From a checkpoint of a small model that predicts nearness at each pixel.
Training: soap at rate 0.0063, batches of 128.
Data: trained on rendered dice on a table, 72500 training examples.
Rows from block 7 of a small model that predicts nearness at each pixel, named by matrix and row number. Rows with one number within an expert belong to one neuron, the router's apart. Each number is 128 + 24 x the weight over its row's rms, rounded and kept within 0 to 255. All counts start at 0. Numbers have three digits each. After the name is the row's rms in percent of the matrix's.
Before each expert's rows are labels from the 100 images, of 14976, where the router gives the expert most weight on average: "strongest on" is what is common among them. Only what is clearly more common there than usual is listed. The data: rendered dice on a table. In brackets: how many of the 100, against the usual share in percent.
# router: router (model.blocks.7.mlp.router.weight, 8x96, trained with AdamW), inputs 0-95
# up: expert up (model.blocks.7.mlp.up, 8x48x96), inputs 0-95
# down: expert down (model.blocks.7.mlp.down, 8x96x48, transposed), outputs 0-95

# expert 2
strongest on: dice: three (61 vs 33.6)
router.2 108:111114147137130140079105166154120113126101093127129160129101149125128139125122143148098167125110096205061136114167165123145144119111092134101094143148137069149181122115142127117143168148128106135116073127130070140122132155141127121143115136147134120111134112140144129152113144136108134151
up.30 016:160168121090094138148101097117124124158160070143100148119156111108149088087127179140162138124077153128107132139151098143099126114145143132135150134113113144113116097090140131087123134102142100132103089124137109114123129135115146084105161141145125172106161098147082127114114135093150153139
down.30 030:128137159109090141111182097132135093132112121143132155128108094159124139126123133137109109178118150117157133153123136118108099159072134118151133098181114113172103114109123107105095146090112098124206090134097114116131124117109122145090099146125165117130142133085105145146110151155131119114
up.31 119:156139122141187096108118155096107131128140108159117160123124107125132163151166114129116114124132076115139154156162096104108104111167124129136136128132134123118103141158094107175123104097131110147113138153134105149107130102093127148108084118104169092140172117130100089129161118160113093183
down.31 143:122159182164123137167117133091087134097183176150165112160149131140137108157137145119113163156170092103120116129134100165142128130121124103131142134108141105097105119149107155144122141098097103099089129150117127135167111129122122149132128163093110143123141144093138125091078141143137147082
up.32 139:118104108129142100129093128175090075134127149093138105121145137150110128129127120125102120096102108172170125161115144178148160181167131165117152142108138079130131098118110122143110177161122138157124122157144153137104107137144106104149118130112112112111135110094165160140127176152154108123
down.32 103:103132123077154140143165139170110126159177133109115107139157151102113172098104101168119103113152144110077138127116111119164150143124095107138149125089125126114121130105133101113092158109137153125136141147084179108092127182077080113144139144136142143148120141133110124107100115143122115118
up.33 151:102139132152130128128078171111152120145127094160136119145101150153117132086167125143155103089094106154115107129136132133151120129127138121127131160134098115146147143132087179195112138164147099098125119098114110147158109133096131163103108103151133176122135121164090142147172146135118167100
down.33 139:135148128134140096111159141119108090131128136142105136099124155160147136149147134071143130140150144126141136120100168139073191116112089164132127112072147129100092109136157125098102124141135155180147161132098140074155168141131101097130127146119093079147153133130116142113127131140115111129
up.34 132:130124122126116153119128122171097151139110158085104131148108108127141133092058128114122122189112151120089119105157137163152143162107099147124116135141114131119129156116106090099178105144112167140137159139165154151108179135139109107165107174147097140102133120107144156105107147113111139127
down.34 143:124123147110112130154136112123105125087151131136117102157098135133116100120159117125104175150124150107184166102147088127140159186114123133134144144129122149132193148145116095117118172080093075136103100114086140129126137111064106097103137112116144114144118140102126138146149145132142128144
up.36 170:168127120137075085130135131139082128166102099145115133164120115124113069121112111136149121114184170120141126102147154094141104168086139111110124137133108108105102085093121113114124137096147132115176152096110160118164118139126162124117118166098120179112128134146155116127149151145121144134
down.36 150:111137159130142108107136135144150127095138162130107087111128161113105115126120146168168086146135129142143138145145140152122126148113141111137138094143132084142161147138137118115131151081158138124078118134104159087124082127088075170136173132120118162098124154122119179128125161080100105153
up.37 010:130183132128158146120122136160104137165144158186146136110106161071067159137107148131096137127109129131134153135146122123144122123118131131153116109086158139120144128132114095069093139145136124113108132117111159188131135172128123086115129148110088160099109123078107134121143130114145148123
down.37 036:121151145113124112131160109162142107085123112111141152123147103140100116122114124127131094167150130141180125154138118135102098117095144126166108113164112128173103130139113129100079142096118102122204101129113131109145110105102126134099091145102192150143148126096091144146118154123162097124
up.38 142:101156102122110156169113147103129179095162110126123187168078134160129143136139128120100136127123113111093139131134128083150133129136132104092108161130086111119077097104110112115139128125126103096145077171106123135174180116105141181136118145126143123115148112132116131147156118138128126145
down.38 150:148117152108128178093153109127100113148122166104085154153174090126110069113145171093130144103177108139123112114106126131145140112155136167122160159123142137105112147137115102166114121120152095102174113157159126121134124085115156137089162093151136116140139140115116130093147116135097139139
up.40 009:091123130145152154147120169122092129139106110123143127164107181121122124101148081153142082125092154088121154112138154128102128115100125140102126145098136133089149120140164124077144091116139129160163152139090143130136098136119123115101131139093116139150126119135132125133104184139199118085
down.40 029:115137150106120111120174076158127106091125107107133148148123107127113121121126117124110108151139144141163139158130122121113108129082139144163107128180135117186114132143101111091093143087123099114216106127113113116146115130109122120083098134095161143127146116099094151151140132103141105095
up.41 010:114099171154149100131142148149158143150162109115132119111137144171106127176100129127136079120101116161117113106099145143086133107143157135168144138125092160173119087123070115088105125152140134112117136169117113130138155131114142141103142152150104142096128106186080134096128143139132114124
down.41 028:139148129113129145119156107152121107105123111112130145132124098156121122090129119123121097122121141141169137160127123107094102152070127111147106131173148122184130111129111124096111150118085102117212120118100131129126102132100119143083078120080177141119147083113089138134140133114148114116

# expert 4
strongest on: dice: one (98 vs 33)
router.4 085:130148101146126139108150115172130143077156125136126115124139137132117080142143114139092107114121110182084142174147129127160147124148113165103111109109115133122140153085132138091155075085077100151110129169132078153156121115130175096134152123141130150133115125109150146122114157140122140087
up.29 169:103085145152116103133146096157123150132159080160159140109104090126156182171151118164124150140100174125134146167150123091144083133138102108138115138118146099134074106123156125171097107113111127136137142110129163128096114127095142136115145078109140138126132143153100118120152121096138131092
down.29 154:122102159100112080107131111140074126105144137162154159151110083111133166149070116128149145120174157132162118145101104144168109129129127160129146148117128098125097102121094156111116137150117127140180104145128140131110112172126123119154127123140130153110105097115120176126089125085172131136
up.30 135:125117159105117151144145103116169134100116137159102136161122113094137100138158112132154087138133177154125137137155140107123104131142168133137104072117150161140108072104134120097105111111111142071099108132150160121140111147142154101157139117172078119137105147151132160126110160111130077127
down.30 125:136141164114139159128084100139112124150106133118112116171125103172117122103160114151127115124141099149121105114104153141163143148106114167119133139151110154130166128109151166139114113080070108151102149090115148178106119100132136136108088120109135159177108121109174098084131107127106136099
up.31 148:143108123109152096134129143104115105141155154143136127118136071093161118184136125178171108132157113118129149128115136120169118087063120156137163103107114082156117089108167127113177121132130143112130139141129159115161087162143144122161123134118124108135133129127111102132146079118137093113
down.31 135:099097104166148153149133097126144094152120153091140109114129142135170132129129123112144147117133116106115100128168128101107138165187123118142125116125113177130144169121128141139125107112128161093095135149120095142123124099156149140063101070135087124132095103142135096141169096157105097138
up.32 129:135117146103144168104085107133153091125118102145119107094113138144131135117097102164141136113132120045139114111118086134126139115103124151164182109119116087093133147098108124114137107122124127135135182137084117119111153092126125131100100113140116128141147131112148112109096139189098168102
down.32 132:163150100136110143139102136131154132169135127077112098152120103152126125148141124157079112088091101143091129125169178121117100122136119155149116151125112136158158142145114114163131130110159146137147139152097149113129136094128109101103092179091147084137105154120072108152113114126106129089
up.33 122:068120148153120103108134123085160139107104098121087105101152119129132127072131106150121123157091133124115149138133181170152133139107132135140121128149148158076127113110147164138094105129117121111170114118124086116121133098178112135097171130125113147124107112114188156126168134120156128123
down.33 121:169125146107104168144106097146097095121087122170130137156117065104144149114104128130163099124193101152112109138110083130148085150165111127159124140135097088110106098151153134106109141127154146129141140126130126156147156105119121146125164159124132123103115143150163133078157106123143139124
up.34 114:162137126120112101113122121136156127129129081086123100131171095154135170180104140176130124143159106148079125156150140135137137166131108140109155098149146095168125120119117125122132131111120099134175145129131083123165121142125171132130177124100081170099113110107166131157130146134132114100
down.34 127:128148110155163170135120144123132155138125122123115090093138130149109165124168111122136104146187127119158171136137147149111154106140121112122114086114134128098156123141134151128148143166160155121069143122148171149152133154110122139092113168136099134142102154136206142142134165161126158120
up.35 006:110185129117144130129136164147153161139122142120078101133091159116137090091125156116145123175096148140122080173153137123112168111143157120092097128122123115140110119152102111085141122112147158088122158108136128135086155157116134114155115181129155120140102156133123109120151099085129139100
down.35 027:131113083136113106154089158098094165118133132110166133129128136154136119147111128172134146119130119097118119125123108154121125132119108073117082155178119109128135138117158154129135175141124112138101111137179076133132106091173077177085143119176133117129123113146132108144117133150129166129
up.36 131:158146160128161189178101121129111116095113148132086119145154109096141122141142135121122146150153091125172131142149107146149097160147141149087107128143149068143112139119120129131145086099131123157148142170123151124191126119165124090113136167109120148109113127147134113145156116108136082141
down.36 110:117142100118139122097125139122128102111137156145132101147104132112123110159143149138160108111096106087094077160097161130096102111083109103124151132121158141096130130148150112148194132139140137117092107108151087121103127143108111165115161086138145143178131157126192155131112145160127128129
up.37 164:106075148124105148119122105148128150132136082147142135103136138165155094143165129149115117131104119116103108129106126165144115117130142129117119089131094082116103079153134075115130074154151155117133112134110111133125116105127075112114161137184127104138154160134156171155152133179153131133
down.37 144:144161126128146135108149107113111098108131150113113109085146121135119138158143136092193130118106121144107107079167109143176141094131188128135114114124117152093123157165117143160143107135131149128131116144132145095101125177101156123122110086112140123166127175091138164142122110137153085159
up.38 122:141112163112114095147089095138111105110098097161163120146116102148168099099126128184121142123118132164116111122133086133137103089081137114129099110144150138138147129188150133132155142141141116137106147123138123132122147179147166101112132148167115107149128135108157075160171126141099121160
down.38 126:134108102147147156121151096136086132167142123141122121133103130138148110172144153095156116141147099159114090117134146176141129121116132192145152081136115112093083112122131163119135163118145148114147152176135114099150115113114142127133076132124095093080143112127148092104148082117114123106

# expert 5
strongest on: dice: one (84 vs 33)
router.5 096:144166111139150159197101161117168083162092132134123096139172144104113128103146145119136088117091145116134104156151119099152121153121115122119138129122112152117114098153104109119147132120179180161154127146126153133139124117142128137115055154152117134128125123154120102148126169151147092118
up.29 167:124114137163136101133137128099181122126158100124138116140114077160176126099118103121111114182155131159143143154126105165125107086124131119152193123165130141169142149120144127143115170110120112119091122152137157153097108116097106137143113143109114132100136126097119087104146122085119115076
down.29 137:142098131131114090100124137102067113133167125134134118132148074139155192114131158164120153086143102123143188147095168161098121132108131106148115098132142109111128150145144169118117103103142153112144105108126122112107110115125071124169171122118136122125163153108111134120116147106128154140
up.30 108:141112128100129139159089148122173129158146143160106191130139118140082090145126132128138079183142150098150135094129102095122148180106119119128193110099137149120118097120130133105129150110140119103116165127134131111148168123132137141135140090158153118117138124087097106133121151158118169114
down.30 121:110177160146150129141136101122150134122103124121119148095096116152133136106122103113147139133127123127123122109092161149134152082158150151138098150116158119147125115132135147160137097126142154121113139164210102141102128160095126088120090148101151096084075093147133145098134145108081152129
up.31 117:144081141087123141106123127097130154115172101170180146118115101117115142155131153148164104114148173178160140129110139119166148131111129114142128113111153138136107136107148146103177087166123135139170137108131107130123111145094151109133148089125076120136094130098141124144099085131153153099
down.31 120:122169122124147079115133146094166143136144130135070103143172152186099091151110135086116103124095100125109092129158132100100120136161123143124129141125113142142097108144096179161136102139122142134118146150100137116174103124133135164107130138136169119153156094136102082107152119129143125146
up.32 159:140128102123147151128146117117149105142087156075143117130119146119132115088150129168093127122101093129156121116155126164177135116124112152119154114098069124126107148140143107116132113107141137122109132124168139164152101104179145123077123151162158129164138176119194103095121113123103124132
down.32 145:153110138122134126116147133142131125111122091118123080165118118146103131168136137161158120114131167146145125144093101088093119178129090137156096153110176117119124132140116116165129153118102141124124110143111115088110115142088118097125137146089119172144110113122147102174178144172114110190
up.33 006:094130112096150105127126151141096168155152175129164137103121151125148072136082144123136162127085103130146125134138131161154112148152134136148128148142169109156143132154141127096092126076169156148149136116157112140136170136142125106097121156143134164111119116098154157125082108121093109094
down.33 031:123154088159137076145100085135110098152152109135144143103121106138112142154166114081110135118128146086087119157123136132152125039109128130128167123110125124149124109146159125122142128146120091131141100114104121138159145158112160158141126126090148114135132103088108150143149126164089164116
up.34 156:126143116147159094139138148129101151136117129097134159124119126166157110127155106109157113156149130086190153150113112175128142118132162120126130131174088139123145156181144055094109106146138114085143125127105159137133134094106130131111130146172113094135102114109123076122105128144157128137
down.34 164:113102177112111117174145172111088100146100117156140128110150101142113176133120130165095162109141114095149118153102115162101145087120146163139149147091060120092137119152131131114125162145139148108141122145098098095109118143114105111161118107142140147170129134111110112135097132126162101149
up.36 012:158122131133152141113168122072168128119074156142089094127129149086107116149088163115140172158133117128143134124144123151130118111148118104122169137149115145126130088146112113119113114138107163093081152134126114129138117138147136092146137157144173112118158156130117158157127182089150141080
down.36 033:137142109158159089137082090144103113140164142159129125116110106159112149106160123075116130130131130086085116170114125119124137054103120102118129117116142137142171113155159137133132159133115116138152076108118104132131123147103144162136132111068121108150096114099126114151155116133084153134
up.37 155:164153154116146140165124113146171143119133087155100101096132089131133125119135104187135105107127099156097113061107118115140124124101122132111129101145078128114185138155154122106148104143113122111137177085156140141144118126124162141130113130163112142152101138091138105125129169098130145097
down.37 152:125140174141088146155140084111139158125152115158133116140084102170122127147183133116131106136090123164076139088162122101143169115117134143133146155141173113105112103101127121183150159126126152091114128160078139146147126096129102117090116169113116111133102103137134144117108132139137125120
up.38 115:129129099126137112147107147134124113125119148109107128115109124119142111080138153123106124079173073123101161142116131117138124130156100136131139169129113113087165158175164110114168120120111109159107124130143172085108094128182116110168105122084136076090133145112113124143164146110136114103
down.38 123:141116097106098136156142147152115136142110140146115156160141165104100158172116140138185124153096132130097152131103140085173142091123138112112138118174108127103124095125132124122103115172112118107102137137132136123157095180111143138152124118110084121150100134159138130113101125140203103161
up.39 122:094133092146135182114096115137138105138132124145140167116158150145106141153135166114145130121135142126193135122152114099136110162116123092090175100103139121109137186139086098132144124155120108095120096133129127143170110181136119115169133143148083132110144096146112073123121137143130115127
down.39 110:107125125101125189134136151139149105130142154105106137128144133141133120120132144097141066167155123132122161115103098160160175174104129108111129137172144123161125084128148127148091121117093115144127091150144104104142107157120148125134126112125047113139146129152159146152125150164131106096

# expert 7
strongest on: dice: one (77 vs 33)
router.7 111:129111118137126124114063107122120132167117168106140188131090145129119102148146152122163171144157142124121113068148113089109104127155186167123075104106175127136111121108112145122154125149098105085120112138118121153129183118121112127142122111170133129149140112127107138121137152150110125132
up.21 008:115108113145146147121142179161130145144117118153138166151118141132151095088097137173105164125123130139092132123127086158158152167119125140147152154088104097128110155155155107111108124071099171110133100151146140115141113131149193133120077157105130110143109131109102133119151107151105152130
down.21 032:131118119110117111121117103168121137126107144120145113083100124145122125091082141131120071131168100119122116148092136137151111139134116161122085134150131208146158128110138142099124085146156137165164145118171167122101103160123159128111142116105175115141122144150136142129118174162152129099
up.22 129:180125109172076145143142137111093122091122142144145129113124141113106133161137144145128097149127150132087134066142181138122145097108161096131127124130132108119100151149109146101091115104092084138113119115124121142100134125116120134148136169154151119162171147132164113129080133162119086163
down.22 129:108142142100146113100138124144097120143163097137148099129131148112142163086148141129129129150115124110127162153124128111110173131113130090092109115130162159142150137136205163140116094110103149155068160097089100113159131146112104111083135124095123111170125120118135156128091145136148099144
up.23 007:122163124105139121137086139201143124187172130136162111095086150117113147114137155187154120104152146148112136166112121124101111164128136130093145124102132158131110132156076117118109123131125128120097126152116124105153090145135132132125115155180150124154139088131105178135117119145151127140
down.23 031:127114116129114119141101112148131131124114141117132116093092124162113128081098152113106064125170115119122116137113130125159105169120097150126080128136122203149172108107138153137135090166148143177151126085181155096113104156122136145116125097095135125152124131132161137132121154146135151111
up.24 138:145116138136089105154125138114128118150117165146147149131111131146094115103108120089119124161129129158122102126158114133103111125180132157090115080119128096185128118170114156118144122149119126165085105137100152136104174111145131132130077101192150137145102135129144113090144129166105098094
down.24 116:103140143113119126122079139168119077128139123151099103141121135145181130142154118183120119156135151117134085117155107098143103146116130114159158174148184145127162143148111114171158098115129124143109165112111087127159119122127145134109157109086101113146144116122153146093133151100145168144
up.26 015:131089167110130090152097175142157098124126081142143130101130102135108109156135104184162134118123123123119127156113107119120127077117144122117096132135190120137131144132104136120086126133112124096131159150145126121166159149163163147188152112114121132167129146092102127147093157138115157104
down.26 036:144151139139110135117096110136129129107105147122116125104113100160135145087077141102120086146178105111126119162102131139166104169117122145140098138166140192152162119134145159119140081147144146173150133092169159098109101134120135127118126133098183123149145152121138150141113155152127143090
up.27 008:094160075134160128114106162173112103146133118115124124137101113123127126121102103138144114170135149165106110171162138151140156135151117138095170132161115110124129147125127164130128133076177107114170146126127148101106149145171137111108125139156140107141163103136121111094153133059136149097
down.27 033:133123129107102102132116109136125145134114158120151122112106112150114109102087154123114082122160110111136129148109118144160112151113121162136099129147139209164157100119126153124124100154148133183156120098168181112087098158124163145111133111108182096147127152138124141124129163153152147106
up.28 110:131079120118160158110125150152143127144153087136095175107103122138131129148084134149161141098124137154159073106126133180141142129133167129118131136134129116124105162114123112108169166143135140129113112097118069138145150146091138115136091188134146096135110161116129093117133131121100175110
down.28 122:163131173160120131125093094151107119163074109135159156139133121136114113141104111142120107137132127120132100095093088155122156133130137123130135126122100140115111152150067127139139155167123112137137100138112077159139189143150101097172095130128112098157130140116116153134092135096168084139
up.29 006:099126145086143136151109165152106099131105101172113091130149169140123113146144130164119112165115140136115141137128120166124116148158133102134148081135113126119124147157138129115135131172080090138153122150182082163139125110130118114098116122163145127175149146088082112144092152134132117082
down.29 032:129128123107105103134112109154122142133113145116147117105101130140122137091081148118122071112157101118122123147119139116151109160126119156125078132154124205155164115110135154112143099152153139179160133106168174105101100125123162131112138124107178103157135151126124146130107168164147140096
up.30 006:079146137157173187128120130150104117127130080140116122137135144096155117107102115158118116101151132151101116106113094169132153104128095095134114120144106145121150096167086118119109137149090091129104099125084095105096090130127099157118101145141131149135159122104085096139123120101124112163
down.30 031:139119122115112114131103116151125136122105142107142125103089118144132129084093155125106075123153097127128125151120146147164109177117124162110087122138126212167161102102128150111139100155151133171157144096171174121107101134129151138115135109104176112149128140118142147133113150148146145099
up.31 007:123126154167153126143111146130143123131165125084111093133112164114123129119114100142129141147129130110116167109091146152153150083159131114146154119125096125157133090118139145072095144168131150094131159139149150141150131171129110097136076177204108125099155148117126116136144149128124094121
down.31 030:123120121102108117135107107155114148127094151124140114115097105146110135095089159120119063127177101113124113158120143119154105169131105161132088127154130201148159092106137143129150095145150138174145128105146169111124105138122147135125141113101187119145122150122137129140114169157139149095

# expert 0
strongest on: dice: three (98 vs 33.6)
router.0 107:141128119105116090154162118111129141129126122112152082111085101142113143140141123146111117123146116080153165139073101174149167096128122081163164128132110141119123111167146125151134132139143110117144132125086134094118099120102133154083196100083144119145143098110122137110118122125163139163
up.28 006:138137111132121174127109135094110138125158149197150120095113151096134155093108111164126111134116172098147146119161141120123133121130132105104122152167050117113130121106083126082117127105078108147120142109170109150149141138124124091123137133140149143125126167141135169109164138137153124098
down.28 025:134151109140144138132157163113164137117130161132119135146149102085116110148131141095110107124172122160147145160143132101174153153130084133155106157194153128165131183151094143145135103129126148173106122157119150109115130120142142153140130137156154118086107175164122089108121145152130100139
up.29 140:100160154113130162183116106125161090152124098128132084115134154140133163111173092133080060125129119110120110094113118146133129143145163115150125117143115118106109143143122110121142122110114086098118127137138141101135142098150120133097112153103130127104118142148164077156171128180171107133
down.29 097:147097130095138123098131119127113162123117155133142110105142108140117118106121197150109150124113171123196126122119096124132152114114125139153114111112145112136132117109112169188112154098148141130143104132085129115112100172139137096162185121129158129150132096105072142099138131098134138168
up.30 111:095115147146143140105115140140159104122144126073094152111129130159102114144178145117140158117140129141063118136132150126148128143108179121106079129133110082127139154139118131130151159119146118153109115140152088165145131124146124079126072132147185131143099154128151131144123065131116110130
down.30 120:112117160173160167097122107141180116121100145119139108140120163119140134138105115111118175112105119150090077124160164071093107144174164153119120128115103134129133144127109104117113118166106099125113147096128082136161132149155119112107084146160097127152123149123136143136141148152093095126
up.31 123:127162111140154108116127101123099119163136129139105102187130151126120117147171137140109110121121143090147151148131093158117169143165143129150099103086112109166175108127129109156099165125099143171112137097118144136137137148115160132098166096129136179118104129109090154126108164126167092133
down.31 118:154113119134113135128101111076148122134172134122135116090172110127154147136147118096121106148131144152122132105134146087149132144127137122092125157128138093123156162140135123165135110124154115125089158093156097136062102095145112158119149106122112138150101152170159114081161097186098131124
up.32 011:088138100112086140137166121083138128131078137103083135142134129118116136089101126146113180128116152092095136163116141132127065093149153106149143138165110137165133130139118122122127141126115139142084164160134132119094077141136127108188144137149127145092130139097116101105127164111118138141
down.32 029:112144129156112151143136171119143113128118161144143144152123126077078107118113164121110122126122142118136134124182161080125194164143131130126099141169171128183132144165106169119107138139107129135115132157126125117137168104158141138100129145155163122094101144176127130128137169135158109123
up.33 149:106096095143147129118148103112125191094110089113131126117135087109100107119115087121109138130146115129147114142117167174134156106138143124111150108139103169141135123143129119143163147154141154114183078148105086134131150140126131095099078125107083132174103098130129165166118137119127101128
down.33 107:117123115135106133145151085102104104152152135182107115120106121132133160116123101177134143081145130129109156108110107138132122157136085184126149116115154136119098088155069155097134127150169137100119099110088129104095132132153138115164080130125100125144105141140113144120151168144167135101
up.34 013:114105170142104128125145125128109166119158148112159154123129127070110094144091126132147129108110112125124103121129147126115097135105170128131143140136166127138106150104097075116104102105101072101160142173121072102142119131123149096143131115140150101157149125167081104147098115166133122168
down.34 036:121131131133151173161140140111149134142097150121108155145135111106088136161126138122082128137116109159114130109138166094139190168134121159140076149168146116159133162154121133119130126145111148139114110156152132110154115093168117111094116132142108113083116156177087117145146166127162097159
up.35 155:126086134146120153126132138128133129130133161151139146129113141156092139173143135116108135121113128118117098136152139119086150114162181091124130110091091098137091137134159078109112163142148131121113158066141143124143154109146144145161168115093132147178132071141119135113145125142090133183
down.35 149:141168145110142114101112137133098129195132090151129088111128162153072159084120104161122123160139133111122173130116161133110133105138126137113146130130148126148122145166147130125138118114122171104126096106121143144175110136115138123110106116176101127157146122105109137155128046155113154138
up.36 118:144134137128132112142126087118151113115138176135114143141087145102154110115129186129179170154148122124136121151127127132150142103107122166107115091077113117153163132077087161115137144146116059139132151109102141127113139111180122110111123154123117113135142128096126115185156104157131130145
down.36 139:144167119181139133130135135145111114151106107110133116128104119124153140124142139064164138114121151130108165108076164141127131132148111156063109091108103131112100161109108168105133129159077121136080134131158088149125147133164114082124077110137127117105116141118126120143152150139096121112
up.37 132:111119115108107128145118114169129092090085124103139178092123119099160139100143138187124159120133135145113097118116117123093178126116153131125109129131172164134109154135159144118093103107069120162140098115110076107142156123127117150178135132112114130147103106138168159125111120169125132133
down.37 118:131118127115157133124135099113098152082086115092119127128137144167146077093126171134128108130125129152092082130139079119143121121135137126126119151161137149114156154096138109159106130172158151146087142142149136155123176128109114121120131130161091116151140088121173150143144138145057120149